{"win_length": 512, "decoder_width": 192, "beta2": 0.95, "lr": 0.0028, "grad_clip": 3.0}
Rows from block 3 of the audio encoder of a small audio captioner, named by matrix and row number. Rows with one number belong to one channel. Each number is 128 + 24 x the weight over its row's rms, rounded and kept within 0 to 255. All counts start at 0. Numbers have three digits each.
After each channel's rows are labels from the 100 clips, of 14976, where the channel reaches its highest value: "loudest" is the band of the loudest frequency at the time of the peak. Only what is clearly more common there than usual is listed. The data: synthesised sound scenes: up to three everyday sounds over a background. In brackets: how many of the 100.
# convs1: first pointwise conv (encoder.blocks.3.convs.1.weight, 192x128x1, standardized in use), inputs 0-42
# convs3: second pointwise conv (encoder.blocks.3.convs.3.weight, 192x192x1, standardized in use, transposed), outputs 0-38

convs1.18:126133161161126110145062139084120122092079114102065157112114121142167125124155142146117132092120109125121113148129140141123108144
convs3.18:102143130101068152120135157124135183145138103127150092206097114148143141163094151131091141119110107102158139132136148
loudest: 500 to 1000 Hz (66); 2000 to 4000 Hz (32)

convs1.53:145155111151083081125142147141118141136113092153206095095094145117098093100159139120109130094139137097140144161084118119132110153
convs3.53:079123118134172127091081112145106146128105107122126141117120095086114145141134141107152137107151124140116149113120158
loudest: 500 to 1000 Hz (54)

convs1.160:108138135176138128150117144145102100150131120136090127105086129123147175147152115118113148147214106202125108116125160110104118144
convs3.160:150134139151130085148100086102111157170119134154161125140169146143162141115160154158122144089137175134134164088159117
loudest: 500 to 1000 Hz (46)

convs1.98:129178100140129134118119158086157135101135133157126111135085140116142113138129134109134129162134124158181148112116094121094108075
convs3.98:128118129129122119146141105161157131140091100137119170142154129159165141144103114124155122128128115159145103134128071
loudest: 4000 to 8000 Hz (61)

convs1.130:116133140138129117146150133105103179107086132159039110099114120122129138153098106103173163105137118115132112158160106104176146147
convs3.130:134164133136108141101150083108108140131143101137115147131113116149161149129110151101121145137105133114143115124065140
loudest: 500 to 1000 Hz (52)

convs1.115:122100112225149121145100124134141157139127153106134106137172138120029124109159109125118128143119121065186096147117130125135154098
convs3.115:126148137150139118143150097120159125133126137127147145148109151130153127134142153145125137129206121142159136122102130
loudest: 500 to 1000 Hz (54); 250 to 500 Hz (40)

convs1.17:154133149103119131148109148147117136112121130099121137095149131138115183108063106128114154160141163117145125128140088129117109099
convs3.17:155130127121115085099150132125118149126121192146116164160123127117144092113067144153133124152105159143149082152165131
loudest: 500 to 1000 Hz (52)

convs1.166:137101103112148141190117135130112163101151120166134134172109096111155113112077112117114119142121133201104125101158144135174119118
convs3.166:133115122135105140126165108132156120145127111106160124166079129125148069121150143135108122182121129138139210097096129
loudest: 1000 to 2000 Hz (55)

convs1.99:108153104212161139126152136116140141124171107047128161132113175132095158158150113139127117137136128103122093137125115155133133148
convs3.99:084127150130100156081150169070127118120130108131120147106141112166141140131114088151089117134150100137117115158165153
loudest: 500 to 1000 Hz (60)

convs1.97:142129136081121151152093115120098139113212143107106108144115117137113125122104131148137082057117154085145127131127124111101116134
convs3.97:114107161123124102151151139118118095171167177150160105125150176151128140103111169133130143151039161168138109123165128
loudest: 500 to 1000 Hz (46); 1000 to 2000 Hz (41)

convs1.134:125124138183139111080118132131164118145162144103132111166133146096115128122149117152134112139099110122147132124115111127124157171
convs3.134:106159129131144168126095121130067143137095084137139113131082095119098129161126173110135132102158182164156131117098079
loudest: 500 to 1000 Hz (94)

convs1.177:147160136126139156154143136094196178155087144127142132128117148071148142125119127143140076137118097146176120109101155166143144118
convs3.177:135113111117099094090116143118165083116134133160170135128104127130123127123142132141128131128071065132109162159143121
loudest: 1000 to 2000 Hz (35); 2000 to 4000 Hz (32)

convs1.168:123138125142114139141121116188187134149143140066121114151129101098109085156132115160092138109110110100122118140136122102109142057
convs3.168:149142145155147130152154151163159176138159087068112185140130122153139153108101160165134141129123111115113140118134105
loudest: 4000 to 8000 Hz (36)

convs1.155:159114132163140144082111111104118107126151114119153117170162143138129140123154114135135067175133179145079116126109112124098129119
convs3.155:160092116112113136128107144165114162110182120132164118163137129126134130137146098132146129138172156131103105130143144
loudest: 250 to 500 Hz (42)

convs1.142:158159162110140121176136116158128092119095146148161134100105120124104104119128146160140116115127129132154137134119108126136102129
convs3.142:134129131115157126105163121116129200141191128138118119159112105131168141131073082150161136165151146109167132109152132
loudest: 4000 to 8000 Hz (34)

convs1.25:116138148128128111156150069139142103141159158114128163137126111114154109092136131125123171102132093139099113117132069159086152119
convs3.25:111108129148155122170114113160107119135127136181124128108096145126140133129143123094077095131104119178148129146135136
loudest: 4000 to 8000 Hz (32)

convs1.147:148116102141145119105129124088141150125130140130140117154096119116142170143121142131118096162154142158142135132085179143112135138
convs3.147:145129136099068115112148148114128143121128124125137126091123112119135126069126111116123132144081145183166129150134117
loudest: 4000 to 8000 Hz (39)

convs1.141:108126121100130109117110150060118106136112086125181145099163078099147132095122142136125114121129129140094130140115127110096104192
convs3.141:108142153133178114106155095166117110093201122142115114130100124133111118175149110118152120131088168137144124109130168
loudest: 500 to 1000 Hz (48)

convs1.140:084114124074092133125125157121148139134119163135107126142157094143090125143152161112132117166128113136105141111120113153103121091
convs3.140:151162162138101125147117136094114146133117126132109127111157126129138160113183137113148118127095120094082129132145200
loudest: 500 to 1000 Hz (77)

convs1.153:116164105110128120150165122134086141151219139138162106142075118142134158139145112138143102137164121114151113109174130146070112105
convs3.153:105155129163121169095118110129105127173159133148104149167102111126137115114130109119124126135189123134187177126143123
loudest: 500 to 1000 Hz (80)

convs1.131:122148162162103134085143137180128122095126141130127116135158100127126096096109125145180118181118152119137142140138127120140180128
convs3.131:146142149196095110126113155098152095113092128106099100113142110156139105114133132081094113112112103106116111127110107
loudest: 1000 to 2000 Hz (44)

convs1.58:131152129119126116130187106139133160094139099107077140117081146130177129115111128137122130155152124188081113117158114132112139162
convs3.58:145077132097158123133135127114134123110098100101132132132108093143172136148127136075161111106150084158133140120143125
loudest: 500 to 1000 Hz (51)

convs1.61:133122140129145146136101082133123132095112112116119110116131087132115104184108173112151152145131144140125059112162163150127117130
convs3.61:137107101123100109108124132144123125129115103106104152107123125126099112140085148097088138192160140149117137162161141
loudest: 2000 to 4000 Hz (40); 4000 to 8000 Hz (31)

convs1.6:140107144132109144128127113118159166143114145172123162147129155109146138099161078125133124146168110169112124119179146065144154146
convs3.6:118138088113135097139140154103119101131096058120139111122089176121119153186125127111131144144176139110082135095107109
loudest: 250 to 500 Hz (43)

convs1.45:124121152097134136137125121080135128175121130063058140119114111130122119163096093101118102119154156075106167128124128109138144141
convs3.45:110141159150120139165123056151103101110088151127125162145128173118098094118168139148111120126124115167118177167170125
loudest: 500 to 1000 Hz (54)

convs1.88:169096134135115132142162102123114122094123101127076163154109130146109149106136137115121115128156138133121106114146061132095145129
convs3.88:122123124118106141149155118095167158153130159127091112134136136188084142136115160141102138127123104108119091100154088
loudest: 500 to 1000 Hz (45)

convs1.92:113115109142118115126174116120098131088131146069129130160118126140129123160122137143136120134134119118074135143133169124112098138
convs3.92:103112129151110125115114128125140115129143133102109147099128124123125160139113139098106161106135172096148089137116135
loudest: 250 to 500 Hz (34)

convs1.13:127131143136155121146137116115128144166105156155128127111141137115158124165121146151099134101120159090137080090113153125113107083
convs3.13:162123136137122134127138107133148137113079158097145130135148140145156120135133139080126119195124120137116178119095134
loudest: 1000 to 2000 Hz (35)

convs1.173:149129129096140159131165139087095151159194140123155129139147150142085115127126153154149117087132129060133128122113124128102131101
convs3.173:124118116152143134197152149150168135074057174130123117137124154132105110111100139122122116132102138100102083106139129
loudest: 500 to 1000 Hz (50); 250 to 500 Hz (36)

convs1.133:138143148104072109118104162132135110176146125127083123132114124117151104121118152192108132094116164145147154104158151142085133129
convs3.133:149137161143110139122085106183113137103111120168121160113167153140156140122118148156124131166154133117086107159103110
loudest: 500 to 1000 Hz (89)

convs1.87:100134157098129118130159135119107126135130153143189099148130106117151151129118109056117135130165119141110117158139099103152121099
convs3.87:141109115152145142139106126177133126144142128068163149099103116083133082126107110154140143113112149086146118121106144
loudest: 250 to 500 Hz (60)

convs1.24:083108113105088156129124139080153107128133139167129103144124116152138130140077148091132118142126106113104149135121130123059108128
convs3.24:152115137150140127142135147141169140130129124123158112135100091157131165104139142171150125144088069122137096096100115
loudest: 500 to 1000 Hz (51)

convs1.39:148084144064160138174141145104081134102122128156060108106138129155162129158172124146121141114162148161100148173108133146097153118
convs3.39:123120146137169121172078158112112108111108100134108220142154103126143163113103127154131116131145113148131145110112134
loudest: 500 to 1000 Hz (56)

convs1.10:117139166099131143083118099118106116139093095102071153118134102141116145113102119134135118113116132152110092135145146109118137126
convs3.10:196112151165126150125114149110086130132121110106164133150123155104104095129127111106141136145172122145121139088145148
loudest: 500 to 1000 Hz (51)

convs1.127:120127150117131090122098115087150129133126079136122109147129101135112124123163077117128151097122147138106165161161153105154110121
convs3.127:088090136108112133120133108134152118125157109107130141084151144156106174105140149144136123160137123146147096119136134
loudest: 250 to 500 Hz (45)

convs1.179:122130107123082147165126110130136113133127165114133170106125095145124118105097071114148094069115144120167128072152137125119125167
convs3.179:109143093144164146147109139112134148123124144096106143164139172138101089152146150160139132111115108095139171133121126
loudest: 4000 to 8000 Hz (33)

convs1.26:119148162133132127161098127105114126123131153153127160136084168130099148098109156111147140108094142137105080131109106110152078077
convs3.26:095134156087163143118109129134138097117157131133132105126130165129151110117166137125112123087161104131096143084119138
loudest: 4000 to 8000 Hz (29)

convs1.65:160137128124098140107119174146098125147122122112168093121169074128153176142102098098151147125136102090145162095108135073148187084
convs3.65:090170139118178124115099128128150150126140127121126185134126149134138140124097182124131143137082117089151134179135109
loudest: 250 to 500 Hz (44)

convs1.164:133121090111166107102119171142155105112142120135107171130092140111116120133095142072138094132179156127149143117123132121141145113
convs3.164:117160165151143103144124158116134121144104121127077135144121111145131112117123133128173133141111116098105106143128161
loudest: 4000 to 8000 Hz (28)

convs1.93:111111138234114161123154107117132123130136127077189126136145155112115128124150149111084114159144111126146108142144110109098123124
convs3.93:118160135130119089147215075160099154110106130141141108146154141120110141170093116141159148140111139140148100144155158
loudest: 500 to 1000 Hz (63)

convs1.143:109183100133121175109112149154129110126146120093124074112145145126114150113139135122092097124120121148143111134127124110064119162
convs3.143:123175132162165135105127107144047102128108136110131109114137144108164135134152083118159121139129135135118118157163110
loudest: 4000 to 8000 Hz (26)

convs1.181:138125116115160116137132171131150103102148099135096119123113118122066132112113106136136106129172148118162145142101122134119085098
convs3.181:131128122110122155095187117168163167146045102104103109111149143103119096114113141128073115168136146124149128121115155
loudest: 500 to 1000 Hz (54)

convs1.14:092140173202122119129064167157109130147145153066121153131106126139121168140141116124141139139127110130149118130151185137122154109
convs3.14:156153162148155123127123096113107118143153107151089134061142104119079156176095111135140128108110116169134136129138149
loudest: 500 to 1000 Hz (61)

convs1.74:158110131169134197135114097130148141119116135134144165137145160092136102132170103113152157147110124156102085140105087140137188137
convs3.74:112168167137124129099141138166150092105082074146111126096139118122125135118088148120121138111137128126153134121162138
loudest: 4000 to 8000 Hz (26)

convs1.56:160124128069139165136138126099146155146087119152088152138051110091133114148074101109140136134122117121119115092126157118106158157
convs3.56:156117088116125157177153116154157121140136144142189101128131132147119141164126123139141132161079120121112110087140140
loudest: 250 to 500 Hz (45)

convs1.37:109133151087119116167154145119136120123186125096030107120129134134156158154110124158127100116120114135133133101119110155127128098
convs3.37:127088110129081114177142113101130132140113141114128116105115144133106135139136116131126127125145127152128148104105103
loudest: 500 to 1000 Hz (72)

convs1.38:084146124113102087147129181157173136176122134103118107143111111099114150137096139141141125108129124133132173142087123143110138117
convs3.38:140129162125103104133138165099132149103127147141156152110101080129098126085126072084120125146114070129130127114080111
loudest: 1000 to 2000 Hz (52)